Rows from block 4 of a small image classifier, named by matrix and row number. Rows with one number belong to one channel. Each number is 50 + 15 x the weight over its row's rms, rounded and kept within 0 to 99. All counts start at 0.
After each channel's rows are labels from the 100 images, of 14976, where the channel reaches its highest value: "lies over" is the class under the peak. Only what is clearly more common there than usual is listed. The data: drawn human figures in many poses. In brackets: how many of the 100.
# p10: first pointwise conv (model.blocks.4.p1.0.weight, 160x160x1x1), inputs 0-159
# p20: second pointwise conv (model.blocks.4.p2.0.weight, 160x160x1x1, transposed), outputs 0-159

p10.99:55 43 51 55 54 63 37 74 36 58 27 61 45 43 63 58 31 62 62 56 61 50 52 74 88 54 47 64 54 66 44 81 37 38 49 59 56 55 63 54 60 68 50 72 71 59 57 61 77 60 65 78 47 51 68 45 49 55 50 52 64 55 50 85 95 53 70 54 46 65 75 47 74 66 77 59 84 56 54 63 80 46 54 47 57 73 63 70 58 40 66 75 65 55 70 50 26 44 40 73 63 53 51 57 56 45 54 39 55 54 57 61 40 71 57 67 52 40 71 79 58 51 61 49 67 72 56 53 59 59 51 68 63 53 62 74 22 65 52 44 43 57 71 76 22 51 57 55 59 48 72 79 66 77 47 63 62 80 56 61
p20.99:06 99 63 37 66 45 26 30 37 45 30 58 62 34 25 45 15 71 66 60 33 29 66 30 83 20 24 34 44 75 32 63 71 45 81 54 51 59 82 31 46 35 36 52 45 42 60 49 54 56 50 50 46 54 33 54 44 36 32 44 36 33 43 44 56 35 43 39 42 52 44 53 45 53 70 45 39 59 47 52 31 54 37 51 68 32 36 42 42 42 40 38 37 45 45 35 71 48 42 47 70 40 30 47 38 52 54 64 43 48 39 45 84 44 79 23 46 29 40 27 59 30 42 47 43 39 46 41 22 35 33 31 40 64 39 55 53 55 61 31 39 35 29 44 50 35 55 37 72 43 62 50 50 34 30 41 46 64 51 61
lies over: arm (55)

p10.128:67 57 58 48 54 34 68 36 57 66 61 46 62 32 58 44 96 32 57 38 80 54 63 23 64 69 73 65 74 25 54 26 75 59 77 43 53 63 21 62 71 66 50 40 51 44 57 33 70 44 48 57 55 71 36 56 28 43 72 62 60 53 56 50 54 60 51 49 51 66 55 58 43 45 66 45 30 45 35 72 61 52 45 68 20 48 62 53 51 61 57 25 61 48 55 71 71 55 50 48 53 64 67 63 36 65 48 59 58 62 66 50 75 49 72 47 46 60 55 27 09 54 67 41 55 53 34 57 68 51 69 52 41 57 68 56 61 69 41 67 91 49 54 53 91 70 45 67 77 59 57 50 32 59 37 37 72 52 69 38
p20.128:42 55 15 57 24 33 43 39 80 43 33 57 45 54 48 32 56 45 31 50 33 31 40 37 53 50 54 78 53 54 67 55 39 47 68 52 56 58 59 72 44 40 47 41 36 38 30 31 63 50 47 43 51 53 48 69 45 42 48 63 56 32 65 53 58 54 78 64 41 76 46 94 47 71 44 52 42 46 57 48 52 66 72 46 45 51 47 43 48 44 50 37 35 41 37 59 23 71 67 61 26 35 34 21 48 49 56 63 41 41 58 11 15 46 49 52 73 35 41 40 49 29 31 32 41 79 34 41 44 43 53 51 16 53 36 10 46 41 31 38 47 39 53 34 49 43 77 30 62 45 18 71 20 46 60 36 62 40 64 80
lies over: leg (37)

p10.16:57 71 74 44 47 42 53 53 70 53 50 62 60 82 46 53 69 70 57 71 47 61 48 78 68 74 61 53 53 80 75 66 72 63 56 52 48 67 49 67 40 72 69 52 44 62 55 70 84 73 78 75 64 55 52 79 52 70 68 60 76 55 62 58 57 58 58 76 70 49 62 62 45 50 59 61 46 46 76 64 66 42 77 67 40 44 48 80 71 62 70 48 52 54 58 58 63 83 57 64 48 69 60 73 41 63 41 70 33 44 60 57 60 47 69 47 62 57 63 53 75 67 41 46 74 53 60 66 57 66 53 56 61 58 54 45 54 38 60 69 54 52 67 39 61 35 77 57 71 60 65 44 78 79 60 33 68 69 54 74
p20.16:65 60 48 52 65 66 57 40 19 78 62 59 48 59 50 72 55 43 57 44 57 74 37 61 69 56 65 62 77 45 49 53 50 53 79 45 59 53 68 66 64 72 45 45 51 47 58 63 27 43 55 60 35 53 46 52 57 64 37 26 38 64 84 61 29 27 76 49 67 59 35 59 67 65 32 52 04 61 41 65 64 61 55 50 56 49 52 57 47 61 46 49 31 29 68 59 33 54 50 88 49 61 17 36 51 62 40 74 58 49 41 40 38 74 34 48 68 41 54 38 68 36 60 46 69 51 41 28 32 38 54 62 46 76 43 36 67 57 25 57 73 64 63 44 46 10 27 45 43 58 21 76 60 61 77 45 61 71 55 38
lies over: head (59)

p10.135:48 45 51 75 43 65 60 60 56 71 56 49 49 64 43 72 60 35 47 76 56 60 55 77 58 72 59 44 74 66 60 43 78 68 50 56 58 58 62 52 41 53 46 59 56 73 49 51 45 56 67 64 46 65 61 69 48 72 80 56 72 64 84 56 52 27 55 55 60 47 45 58 59 57 49 46 36 67 70 32 53 40 74 62 39 50 56 64 65 60 43 49 42 56 59 62 79 64 83 46 57 05 60 53 24 31 64 29 43 28 63 73 61 68 74 50 64 71 57 41 69 74 45 69 66 60 44 66 64 60 42 68 67 92 41 54 64 64 70 65 59 69 57 48 72 50 51 70 68 82 47 52 53 59 57 66 67 70 61 73
p20.135:35 35 62 31 66 45 25 50 59 22 52 36 61 57 21 62 56 66 32 44 52 64 58 43 67 54 39 55 44 60 79 66 55 36 34 78 70 43 61 47 35 35 52 33 20 44 41 50 51 59 58 36 60 52 83 50 58 74 78 52 58 30 47 22 44 33 39 54 76 34 56 46 60 34 62 71 60 31 78 75 61 12 37 59 62 23 54 25 47 52 48 63 70 43 28 58 33 27 53 62 57 54 62 57 60 66 47 46 35 65 55 25 63 55 40 36 43 46 36 44 47 69 25 47 58 23 52 33 46 65 24 44 39 52 41 53 49 74 78 36 55 68 42 59 76 45 27 59 40 20 78 35 29 49 43 54 60 51 50 55
lies over: torso (34); leg (30)

p10.67:55 51 65 37 42 61 38 57 64 42 59 64 67 70 56 50 62 68 56 53 37 63 86 71 30 32 66 43 40 71 70 66 61 53 40 72 28 48 73 41 55 67 58 73 48 72 37 56 59 70 79 74 46 26 83 75 65 52 42 36 69 51 51 72 37 53 39 78 55 69 71 49 45 76 45 65 70 44 50 53 61 32 66 57 61 32 46 78 65 61 76 54 54 59 48 70 65 40 51 60 69 50 64 51 81 46 60 49 43 46 73 30 64 54 50 57 53 28 60 42 61 73 50 70 30 88 52 55 63 62 58 48 82 45 71 54 41 41 61 52 54 48 44 56 58 43 68 67 57 62 55 86 58 77 70 51 29 56 50 70
p20.67:34 29 54 45 63 47 27 68 63 00 35 40 45 45 48 71 45 50 43 56 30 51 44 44 43 54 43 71 60 36 59 78 48 54 25 26 45 37 39 56 41 54 40 33 25 64 76 55 64 69 56 14 71 53 05 64 16 49 59 51 48 47 65 37 69 74 52 41 20 72 64 68 64 64 64 59 40 64 58 55 34 60 71 53 66 53 41 66 49 30 79 53 54 24 55 57 63 77 55 41 59 53 40 61 49 65 71 61 53 62 30 49 67 65 68 34 42 52 67 43 64 42 68 49 61 71 61 45 39 59 41 48 72 74 58 65 56 75 50 53 56 65 37 63 46 37 62 48 38 26 56 72 57 61 36 54 66 51 22 60
lies over: head (100)

p10.90:51 70 38 49 74 75 42 68 67 48 45 74 50 63 75 51 45 67 60 54 60 65 39 57 52 39 66 60 52 60 61 59 41 64 48 74 59 52 62 64 53 67 51 79 43 58 44 67 40 60 45 69 60 49 82 58 67 57 69 41 54 54 78 51 00 60 46 64 57 70 72 61 63 65 61 83 74 71 70 57 51 69 63 68 50 64 38 67 70 39 52 70 81 47 70 61 32 65 58 65 40 54 80 41 53 66 75 50 83 42 49 64 71 64 50 73 54 53 55 75 60 59 58 63 44 54 28 75 69 75 40 50 58 54 53 62 16 58 50 51 59 44 66 62 40 58 55 50 38 57 54 74 64 59 49 52 42 70 46 55
p20.90:48 64 31 44 32 69 71 74 43 60 16 82 44 62 21 59 36 30 00 68 10 49 41 55 66 93 75 35 30 53 62 66 49 26 40 58 10 49 34 69 62 39 55 40 49 45 42 57 56 43 57 39 41 33 45 77 57 52 48 23 54 52 49 59 37 66 66 60 50 44 64 76 66 63 41 37 55 66 52 62 55 66 64 43 64 53 47 55 27 64 63 51 33 36 64 58 59 50 71 19 58 36 48 36 72 57 74 45 58 28 53 39 50 49 42 53 61 55 44 61 74 41 45 33 63 67 58 71 53 55 73 44 63 50 49 43 55 61 35 48 64 77 50 63 50 43 56 45 39 59 68 65 54 43 55 53 45 43 36 74
lies over: arm (35)

p10.3:49 68 76 62 48 50 39 63 70 42 62 66 68 71 54 44 62 68 57 51 43 66 73 63 49 45 63 52 38 79 84 60 74 47 45 59 34 43 80 50 58 68 67 60 42 73 37 60 60 71 63 72 59 32 66 75 79 63 47 37 88 44 55 78 36 53 52 81 56 72 54 47 58 77 47 62 60 35 49 65 66 41 67 54 51 44 40 82 69 64 71 67 59 59 59 69 71 61 52 60 60 35 71 45 60 42 56 45 37 55 68 56 71 62 45 38 50 42 60 46 66 75 49 55 38 74 62 47 57 62 60 39 84 50 59 65 56 37 58 41 59 47 50 52 69 47 65 70 70 64 52 84 60 76 72 61 51 64 58 80
p20.3:63 62 57 36 49 53 51 50 35 92 52 45 56 27 47 27 46 37 60 55 65 64 43 51 63 53 59 36 42 54 65 18 38 63 91 69 31 58 49 61 45 42 45 61 44 50 58 65 54 34 48 75 38 73 81 35 99 66 65 38 37 54 53 56 51 38 64 59 78 42 32 70 36 54 41 76 62 72 76 32 61 28 31 62 38 61 68 35 44 68 38 60 65 74 48 44 41 25 45 78 53 46 62 48 64 48 53 50 69 44 62 65 33 41 36 46 64 20 24 43 48 48 37 52 50 29 52 60 55 37 55 60 41 41 47 65 40 23 72 54 34 52 61 32 65 38 60 59 71 72 45 46 50 55 54 41 55 55 88 31
lies over: head (64); hand (31)

p10.27:63 78 64 68 46 49 45 37 43 68 53 50 58 53 45 66 69 51 62 88 65 48 36 58 75 82 56 63 54 44 66 38 92 57 73 38 56 62 49 61 62 44 29 46 53 53 59 46 70 57 76 48 55 70 36 63 41 74 75 64 71 60 76 57 69 54 55 68 71 59 41 79 66 46 49 46 35 40 73 58 62 65 62 56 34 42 57 66 54 79 66 64 49 83 64 61 79 55 63 46 49 52 64 65 18 45 71 52 45 52 45 43 64 62 66 27 66 76 34 49 62 50 50 54 62 54 58 75 58 63 41 49 65 82 44 44 76 51 55 58 69 42 47 43 74 43 60 55 75 52 40 57 46 62 48 36 80 77 64 66
p20.27:49 45 49 45 47 64 51 46 34 61 65 54 37 61 61 78 45 58 59 53 57 62 53 47 28 67 51 59 56 41 81 86 55 50 57 33 61 66 56 38 47 52 43 51 17 47 74 73 17 35 42 33 58 40 70 36 45 80 53 53 41 80 60 35 70 35 56 52 68 22 47 30 37 35 40 69 27 65 76 65 44 66 36 22 41 34 43 24 52 70 64 25 27 47 54 71 05 25 42 62 35 54 61 72 46 61 42 31 41 45 53 63 62 80 59 51 49 46 54 44 53 35 64 73 80 46 53 58 55 54 34 60 36 63 29 76 31 60 75 50 44 38 65 43 41 55 16 46 52 36 42 36 55 51 48 41 54 42 42 44
lies over: torso (47)

p10.151:72 57 61 72 74 80 68 68 63 59 65 64 58 53 77 43 51 81 63 77 58 60 47 73 43 23 63 50 57 68 81 44 52 69 45 83 72 57 58 59 50 63 57 66 70 51 63 68 42 60 56 58 60 55 51 41 60 73 66 43 45 68 74 48 41 73 64 38 67 57 62 69 41 53 51 80 50 65 74 49 45 57 60 62 84 68 51 54 80 40 48 55 66 66 55 58 42 60 65 52 52 67 72 43 75 65 71 63 65 64 38 27 74 47 54 65 43 50 62 58 85 59 62 64 60 46 64 65 59 64 49 53 44 54 51 46 23 62 67 59 64 42 61 65 35 25 68 23 42 79 61 39 72 64 70 46 51 53 46 48
p20.151:56 23 55 61 47 53 67 62 51 08 27 21 47 35 59 44 63 55 69 42 67 62 57 37 18 24 30 60 36 36 74 61 44 64 56 33 54 64 54 62 47 72 47 65 59 57 41 38 57 69 67 77 51 74 72 47 62 34 32 71 72 24 56 47 48 45 45 42 47 51 65 43 47 51 42 61 45 27 43 34 35 66 56 63 35 83 72 40 73 39 55 40 72 65 29 51 44 54 52 57 55 74 46 61 29 30 31 40 57 79 45 31 44 57 68 43 65 57 54 30 22 55 36 88 35 44 51 39 67 40 75 38 36 48 71 48 47 21 50 49 37 47 32 59 44 44 52 47 67 49 62 46 45 72 57 62 68 69 77 28
lies over: arm (26)

p10.84:41 52 62 49 62 45 50 47 59 54 58 47 54 67 60 75 59 47 49 55 74 74 59 66 50 51 49 44 57 63 56 71 65 49 66 81 53 60 62 47 55 64 34 64 47 79 65 67 54 62 59 66 51 57 65 51 57 73 70 68 79 67 81 60 68 41 61 70 66 54 44 51 57 73 41 63 43 73 57 42 60 63 67 61 44 53 49 68 71 74 49 61 46 53 51 49 67 58 68 56 85 42 58 50 40 54 85 44 54 48 52 86 61 85 60 63 71 50 62 77 52 76 46 69 63 54 55 56 57 70 35 77 73 76 45 72 63 50 35 52 63 82 50 48 62 51 61 90 71 71 42 85 45 59 51 60 65 62 47 76
p20.84:46 34 32 55 49 60 55 56 69 52 53 34 56 47 56 52 54 47 45 53 38 40 60 36 70 71 35 59 48 52 93 57 67 51 49 54 44 66 49 37 41 50 36 40 49 39 37 48 49 50 53 36 64 42 63 77 55 99 99 45 41 34 39 46 71 47 60 53 67 37 72 53 43 61 56 87 54 41 92 66 52 48 40 17 66 42 48 65 52 48 56 40 43 36 44 68 35 56 43 57 50 50 48 51 66 69 57 27 28 55 32 40 52 54 38 53 53 52 42 24 65 50 38 47 67 70 22 40 36 72 39 70 33 71 44 47 69 66 53 40 48 32 44 49 64 11 45 28 39 26 44 46 40 57 35 41 61 27 62 40
lies over: leg (72)

p10.93:61 68 58 72 38 52 54 40 42 79 63 35 58 62 40 64 63 51 43 63 75 67 67 71 60 75 58 72 74 77 65 60 79 65 70 46 53 70 59 72 58 57 53 41 37 59 42 50 69 68 64 57 56 80 52 63 61 59 66 75 93 60 59 55 52 40 51 69 75 57 40 60 43 42 51 50 34 55 75 58 64 57 72 55 28 52 61 68 49 67 55 65 44 68 67 52 66 64 84 55 54 52 55 66 30 61 58 55 45 48 46 45 54 57 70 60 61 75 52 58 70 63 47 50 76 49 58 69 64 61 54 48 64 74 47 36 71 56 86 61 74 53 58 47 75 47 69 67 89 68 52 59 56 69 62 50 75 50 69 64
p20.93:44 25 58 34 49 62 39 56 23 28 30 51 31 28 50 55 39 56 42 29 42 54 58 54 63 70 38 54 41 48 65 39 55 28 54 56 64 55 55 66 74 40 67 52 44 47 47 40 81 32 56 60 64 38 30 58 46 56 39 25 56 52 78 49 44 17 69 44 67 63 36 56 58 84 39 60 28 70 59 59 52 55 69 55 37 74 48 01 46 82 93 44 57 60 59 61 49 17 39 81 43 39 28 53 43 72 30 31 61 53 54 55 52 51 65 36 60 82 55 57 64 34 47 39 61 35 74 15 51 49 63 53 41 43 50 45 35 41 70 53 52 39 51 46 63 49 54 41 64 46 68 41 54 40 57 69 61 34 17 46
lies over: hand (35)

p10.58:50 70 65 82 40 51 52 49 47 69 57 39 58 54 46 62 57 50 51 74 73 71 77 75 66 68 54 68 71 79 76 57 71 65 58 50 55 68 68 69 51 54 44 56 38 64 46 49 64 61 55 61 51 86 66 63 64 55 65 73 88 70 59 49 54 45 49 59 82 68 37 68 46 43 44 46 39 63 80 55 60 48 75 54 34 55 55 69 59 56 54 61 33 59 67 51 52 50 81 66 55 53 54 58 32 56 67 50 45 49 59 52 60 57 66 65 64 75 63 58 69 63 52 57 93 44 65 57 72 58 53 50 70 72 51 50 68 52 84 73 65 63 57 45 75 40 66 58 91 70 47 67 43 62 55 50 66 51 65 60
p20.58:48 43 50 22 61 39 42 54 25 63 51 43 40 53 37 80 42 34 64 56 43 55 60 39 52 64 33 49 41 49 34 41 56 56 47 39 42 45 60 42 41 37 70 50 37 40 55 89 22 72 49 58 41 45 48 49 50 46 39 38 40 94 52 44 76 60 50 30 14 20 24 38 49 32 54 68 74 75 47 64 63 49 74 71 40 34 66 76 31 64 55 61 41 41 99 70 59 40 50 27 46 41 39 51 80 45 79 47 34 66 22 48 58 36 37 46 64 51 39 38 66 35 29 45 35 50 70 34 45 43 55 49 73 42 41 69 44 71 49 52 60 45 45 43 48 36 57 65 65 39 56 62 46 47 33 54 18 36 48 56
lies over: torso (27)

p10.45:37 59 69 59 26 63 58 61 73 57 40 64 66 74 56 57 62 76 54 64 65 50 62 64 39 56 43 63 62 71 67 72 62 56 72 63 39 70 62 47 60 74 73 60 45 60 55 84 52 80 69 75 63 45 75 80 54 60 46 63 64 51 66 59 57 51 56 58 78 63 55 55 39 60 47 58 73 57 54 57 64 43 65 68 50 55 50 55 71 60 67 72 52 81 51 57 57 74 62 69 64 69 65 64 68 31 64 76 44 71 51 55 74 41 55 46 65 49 57 66 64 63 64 56 56 56 55 63 75 84 37 72 67 71 52 80 56 48 67 63 70 52 67 54 48 50 69 42 58 44 53 69 67 81 66 54 62 73 35 75
p20.45:52 32 52 36 63 54 52 40 30 56 44 41 39 34 34 24 71 52 64 74 31 46 46 50 66 57 27 23 55 58 63 59 54 57 30 58 44 27 41 57 56 47 44 54 36 58 78 79 52 61 70 35 61 32 91 76 68 63 47 66 51 44 61 57 42 49 47 29 65 63 54 75 34 67 74 59 17 60 58 67 76 46 34 73 55 26 74 68 42 67 33 47 76 45 52 55 60 51 58 81 63 58 30 49 53 74 69 45 52 40 63 55 45 31 46 57 33 39 53 25 75 68 55 47 79 63 48 32 54 40 17 85 30 57 32 47 74 57 54 42 61 39 55 37 44 42 73 57 45 30 36 52 43 58 70 60 70 57 49 52
lies over: hand (45)

p10.122:62 84 48 71 50 32 68 37 81 48 46 59 44 53 35 71 65 36 68 59 66 64 45 63 63 83 66 45 58 62 68 29 71 51 74 29 54 70 54 54 69 53 44 35 64 48 55 62 75 61 61 63 53 49 48 62 50 54 67 61 63 62 57 66 68 45 65 53 56 56 53 38 67 38 51 43 50 64 46 70 81 19 71 61 47 27 49 62 57 73 38 55 38 57 65 59 78 47 60 55 54 60 66 82 45 47 56 44 27 56 58 47 48 52 75 49 67 66 62 58 60 56 65 68 67 31 62 91 47 83 54 87 57 67 55 40 69 69 30 68 66 53 60 45 63 61 52 46 70 57 39 59 65 80 63 46 67 65 64 80
p20.122:53 47 60 22 68 66 48 62 53 52 56 60 37 43 50 86 59 21 55 27 58 48 49 54 45 67 49 58 39 48 64 48 48 61 56 42 67 47 47 37 54 60 37 40 17 55 55 63 42 17 41 56 55 50 36 43 47 84 70 38 29 71 72 59 77 48 51 45 49 36 53 61 61 31 31 72 23 57 83 50 28 66 32 59 29 42 46 72 64 68 86 42 32 58 70 52 20 23 21 67 48 48 17 58 62 71 41 41 48 52 29 34 48 57 32 38 50 44 50 35 75 34 50 41 70 77 58 49 41 58 62 44 53 58 60 73 52 64 53 57 51 71 40 37 53 51 28 33 66 51 39 19 34 51 28 42 64 32 47 28
lies over: torso (52); leg (26)

p10.74:82 64 36 64 58 54 78 78 54 57 82 65 79 61 79 52 87 16 39 63 40 70 46 56 34 54 43 48 47 46 52 48 43 38 71 58 65 49 68 57 42 62 78 48 62 51 65 51 58 44 45 34 62 54 67 55 68 60 45 55 68 60 51 50 58 47 50 57 53 65 74 72 64 58 38 39 48 73 48 53 55 67 59 50 90 57 59 60 80 75 32 59 36 49 79 39 65 50 45 46 40 55 45 61 50 47 75 55 24 59 64 67 69 44 57 54 61 66 62 57 68 46 49 72 64 61 70 76 45 69 62 66 46 58 82 69 75 72 35 57 66 65 65 58 66 63 66 63 65 55 50 22 49 69 53 74 64 50 27 57
p20.74:28 99 52 75 21 22 57 23 63 73 99 40 78 24 49 50 39 99 24 33 47 30 52 62 49 63 61 57 46 43 83 61 35 52 31 68 37 40 39 70 50 58 55 51 43 57 66 72 46 39 41 33 69 52 56 45 54 70 78 59 63 41 57 61 52 36 56 53 57 53 41 54 46 61 49 70 58 61 73 44 71 56 48 48 39 38 66 52 67 62 71 54 53 50 61 55 38 62 46 60 62 57 63 58 57 53 57 25 72 52 68 65 67 60 36 73 46 53 50 50 50 60 81 47 66 47 55 54 38 52 56 58 65 63 59 56 50 61 54 50 59 68 63 62 72 50 40 57 52 52 66 52 60 25 53 52 41 61 52 62
lies over: leg (44); arm (33)

p10.38:28 52 65 36 35 74 42 68 55 23 54 68 64 69 67 40 71 72 63 40 45 59 65 67 40 21 67 31 44 72 54 71 41 47 46 72 27 53 73 43 65 60 56 79 57 75 44 56 40 61 55 75 62 44 79 73 63 53 48 40 46 55 56 59 37 56 56 82 42 68 67 38 48 69 56 60 75 54 46 60 61 56 69 53 60 45 44 69 64 44 78 60 50 57 65 64 64 51 65 67 65 36 66 38 85 52 59 46 48 59 65 36 65 69 38 73 61 27 64 53 49 59 73 61 31 75 62 32 70 68 70 40 72 40 70 78 44 62 63 43 68 45 40 50 54 46 55 67 25 50 61 65 48 73 65 74 24 46 56 67
p20.38:36 49 65 43 50 51 51 42 51 85 41 35 49 57 48 58 55 50 52 37 44 51 43 35 47 49 38 64 44 50 44 38 58 40 82 66 46 73 64 63 50 52 60 48 70 54 20 43 70 75 68 90 24 39 86 52 87 40 32 46 51 64 65 78 50 45 49 74 87 26 61 49 73 39 51 40 64 30 38 61 59 61 61 57 45 54 74 40 38 62 43 59 52 71 60 64 53 48 68 54 41 34 66 26 57 43 37 44 48 33 62 47 35 43 29 38 62 43 37 44 26 55 37 19 37 49 38 42 59 43 53 50 34 30 35 37 33 26 66 70 58 37 66 29 43 58 42 63 80 47 37 51 28 22 66 58 26 47 80 72
lies over: head (94)

p10.138:56 72 59 74 44 53 54 43 47 73 67 46 66 52 39 53 71 50 46 79 66 73 65 76 60 73 60 56 60 68 71 44 82 54 68 51 41 68 61 76 66 60 67 43 37 55 42 46 63 66 57 68 56 77 54 73 59 47 65 71 80 58 67 59 54 53 55 78 73 60 38 78 43 63 54 45 44 55 67 66 53 59 76 55 32 49 51 69 56 69 63 71 43 54 62 49 62 68 86 61 65 56 60 62 47 60 55 64 43 50 57 53 64 49 67 54 73 70 55 63 72 63 50 51 78 53 68 61 74 68 61 44 66 74 59 54 75 58 81 62 62 50 48 59 78 50 73 60 87 69 51 58 53 67 56 44 81 61 60 54
p20.138:40 21 75 27 63 34 44 84 29 45 39 50 47 66 44 72 24 41 44 40 21 41 38 43 55 65 32 37 52 57 60 49 49 48 23 65 36 42 48 74 48 63 63 64 51 26 42 56 57 60 53 59 48 49 44 33 42 53 47 57 60 72 44 31 47 37 61 66 43 41 32 56 62 76 56 60 25 64 61 62 58 54 54 76 53 72 62 73 43 71 86 57 52 60 53 68 85 38 15 57 63 48 43 45 46 76 69 24 73 47 46 43 50 55 73 43 55 45 48 25 79 46 49 42 76 33 32 20 62 73 52 58 51 73 57 47 52 51 56 75 49 43 39 30 51 38 62 72 64 28 51 41 68 17 57 59 38 33 52 33
lies over: foot (31)

p10.43:46 59 61 67 32 46 62 50 69 73 77 72 53 68 45 71 70 47 57 50 79 87 53 41 71 44 54 50 55 56 65 62 53 42 78 45 39 85 66 59 62 58 86 61 46 68 60 71 73 82 46 57 71 68 57 57 66 66 60 76 78 85 73 46 57 28 48 74 72 41 46 61 50 54 61 44 48 67 65 40 68 65 51 63 41 45 55 62 58 51 60 60 61 53 52 57 54 66 74 38 59 56 58 40 66 47 66 57 38 58 44 46 75 62 52 56 66 45 35 69 40 80 74 52 46 43 69 71 74 49 58 66 78 72 49 54 59 71 60 61 64 76 49 45 46 49 66 57 67 73 43 52 59 84 50 57 55 47 62 66
p20.43:49 42 43 62 65 58 62 38 43 66 61 44 46 53 56 64 48 66 43 61 43 50 44 42 68 64 44 46 44 42 64 39 51 54 44 55 47 56 55 70 54 37 45 46 41 37 61 78 18 43 54 41 66 56 57 51 54 81 70 73 31 47 24 46 65 51 14 38 78 53 75 46 56 43 57 60 17 36 76 77 54 51 30 35 70 30 33 75 62 75 50 66 38 53 29 59 53 54 47 52 47 53 41 52 68 73 66 65 00 49 29 40 42 38 48 66 38 51 38 40 79 50 43 26 72 77 34 42 53 87 40 64 35 52 50 34 91 63 43 58 54 38 53 48 53 39 61 36 49 42 26 66 47 47 39 42 75 36 46 23
lies over: head (25)

p10.96:33 51 53 57 46 50 55 58 55 54 61 63 82 65 68 45 99 34 72 64 45 75 58 43 38 56 83 66 51 56 69 46 29 43 53 55 48 62 22 61 56 73 66 61 76 43 65 50 40 49 35 61 56 70 66 52 55 57 69 47 67 52 62 71 42 51 42 42 57 57 48 69 54 54 51 58 37 40 62 53 59 41 62 67 32 63 84 49 93 29 46 44 50 57 63 57 64 26 51 49 49 34 77 51 43 62 53 37 62 49 66 44 85 27 46 62 65 51 32 54 53 44 44 26 52 46 48 55 77 51 79 33 66 41 56 59 40 52 61 55 79 35 60 60 97 46 48 20 67 61 46 65 40 60 53 55 42 65 75 49
p20.96:34 58 66 46 99 71 41 79 50 72 61 30 66 31 55 73 59 69 56 46 62 53 39 77 62 38 46 40 38 38 40 64 36 44 41 29 67 49 37 47 69 48 64 57 52 62 62 56 58 52 59 39 45 47 49 50 41 60 44 66 55 57 66 57 51 63 55 57 56 63 62 63 53 58 49 44 62 57 53 45 28 57 55 52 74 51 41 51 49 39 66 72 83 25 54 52 64 86 59 21 96 53 52 62 47 39 56 51 49 63 39 52 61 36 43 44 45 59 59 63 46 77 54 49 45 53 40 68 29 43 35 35 66 69 54 61 60 45 56 72 65 61 46 89 64 59 54 55 09 35 55 78 67 50 23 59 51 99 43 67
lies over: arm (31)

p10.21:47 37 62 55 60 64 61 64 68 65 58 26 48 52 56 74 61 42 52 56 63 36 53 75 50 60 48 56 68 60 66 68 46 68 50 76 62 53 66 40 40 44 42 57 61 81 59 58 47 42 49 68 51 51 52 53 71 62 85 70 67 62 56 62 68 48 52 53 65 43 53 44 45 79 57 47 40 69 65 46 50 69 64 69 55 69 56 57 62 61 52 58 40 74 64 65 52 69 67 64 89 32 50 33 74 46 81 34 47 35 59 87 54 81 74 55 66 61 68 83 65 57 51 65 58 75 67 62 48 49 29 70 67 75 59 64 57 51 35 54 47 91 59 54 60 51 48 81 71 40 45 88 63 37 60 60 45 54 46 57
p20.21:47 38 62 30 74 49 56 53 60 51 46 26 51 44 59 60 58 56 38 10 41 45 64 58 99 47 38 30 45 43 77 53 55 24 29 89 38 39 39 52 45 34 46 62 57 53 37 39 55 55 44 29 55 42 58 48 43 85 97 41 38 39 47 37 53 51 54 69 68 32 45 46 40 51 51 77 79 50 87 54 32 50 35 37 62 41 31 28 62 37 69 37 71 28 49 36 47 64 30 46 67 53 36 41 42 48 37 26 62 51 43 48 53 60 30 36 46 41 42 30 56 64 43 46 55 56 36 57 29 56 52 27 57 56 56 52 58 55 40 52 51 68 40 70 86 30 32 52 24 44 67 42 68 47 32 60 66 59 26 61
lies over: leg (81)

p10.146:53 71 61 79 43 49 54 47 53 68 62 51 60 60 41 61 65 52 48 71 65 69 75 66 59 67 53 62 67 72 70 57 78 62 70 48 46 70 60 65 63 58 51 53 36 62 48 60 65 71 62 61 52 75 65 70 62 55 72 75 95 57 61 55 52 45 48 69 76 69 42 66 44 50 48 46 31 58 78 65 54 49 69 59 32 58 50 74 59 60 63 75 50 61 64 47 59 60 79 57 60 56 52 71 34 57 60 52 39 44 53 46 59 51 68 53 68 75 65 64 72 73 52 55 78 55 61 69 71 58 49 57 71 68 56 53 67 59 84 62 64 54 62 43 74 47 74 67 87 69 49 62 58 81 58 54 73 56 69 69
p20.146:50 34 51 40 49 57 57 69 51 67 37 43 30 62 43 76 47 33 57 52 43 43 51 41 52 73 57 57 50 47 50 54 42 76 51 43 36 52 40 54 72 49 48 45 30 27 52 59 59 49 43 55 39 57 55 41 79 72 64 61 24 69 79 38 66 44 74 72 61 41 59 58 55 51 52 64 32 76 57 62 82 72 77 36 45 80 49 69 67 88 90 53 55 59 81 62 62 59 32 60 39 53 45 45 41 59 72 55 86 47 22 41 35 40 60 51 51 38 29 33 79 52 55 36 53 63 43 39 43 54 63 60 29 86 72 39 65 65 61 43 44 44 40 29 48 24 68 33 67 49 37 44 45 21 35 49 44 39 49 23
lies over: head (36)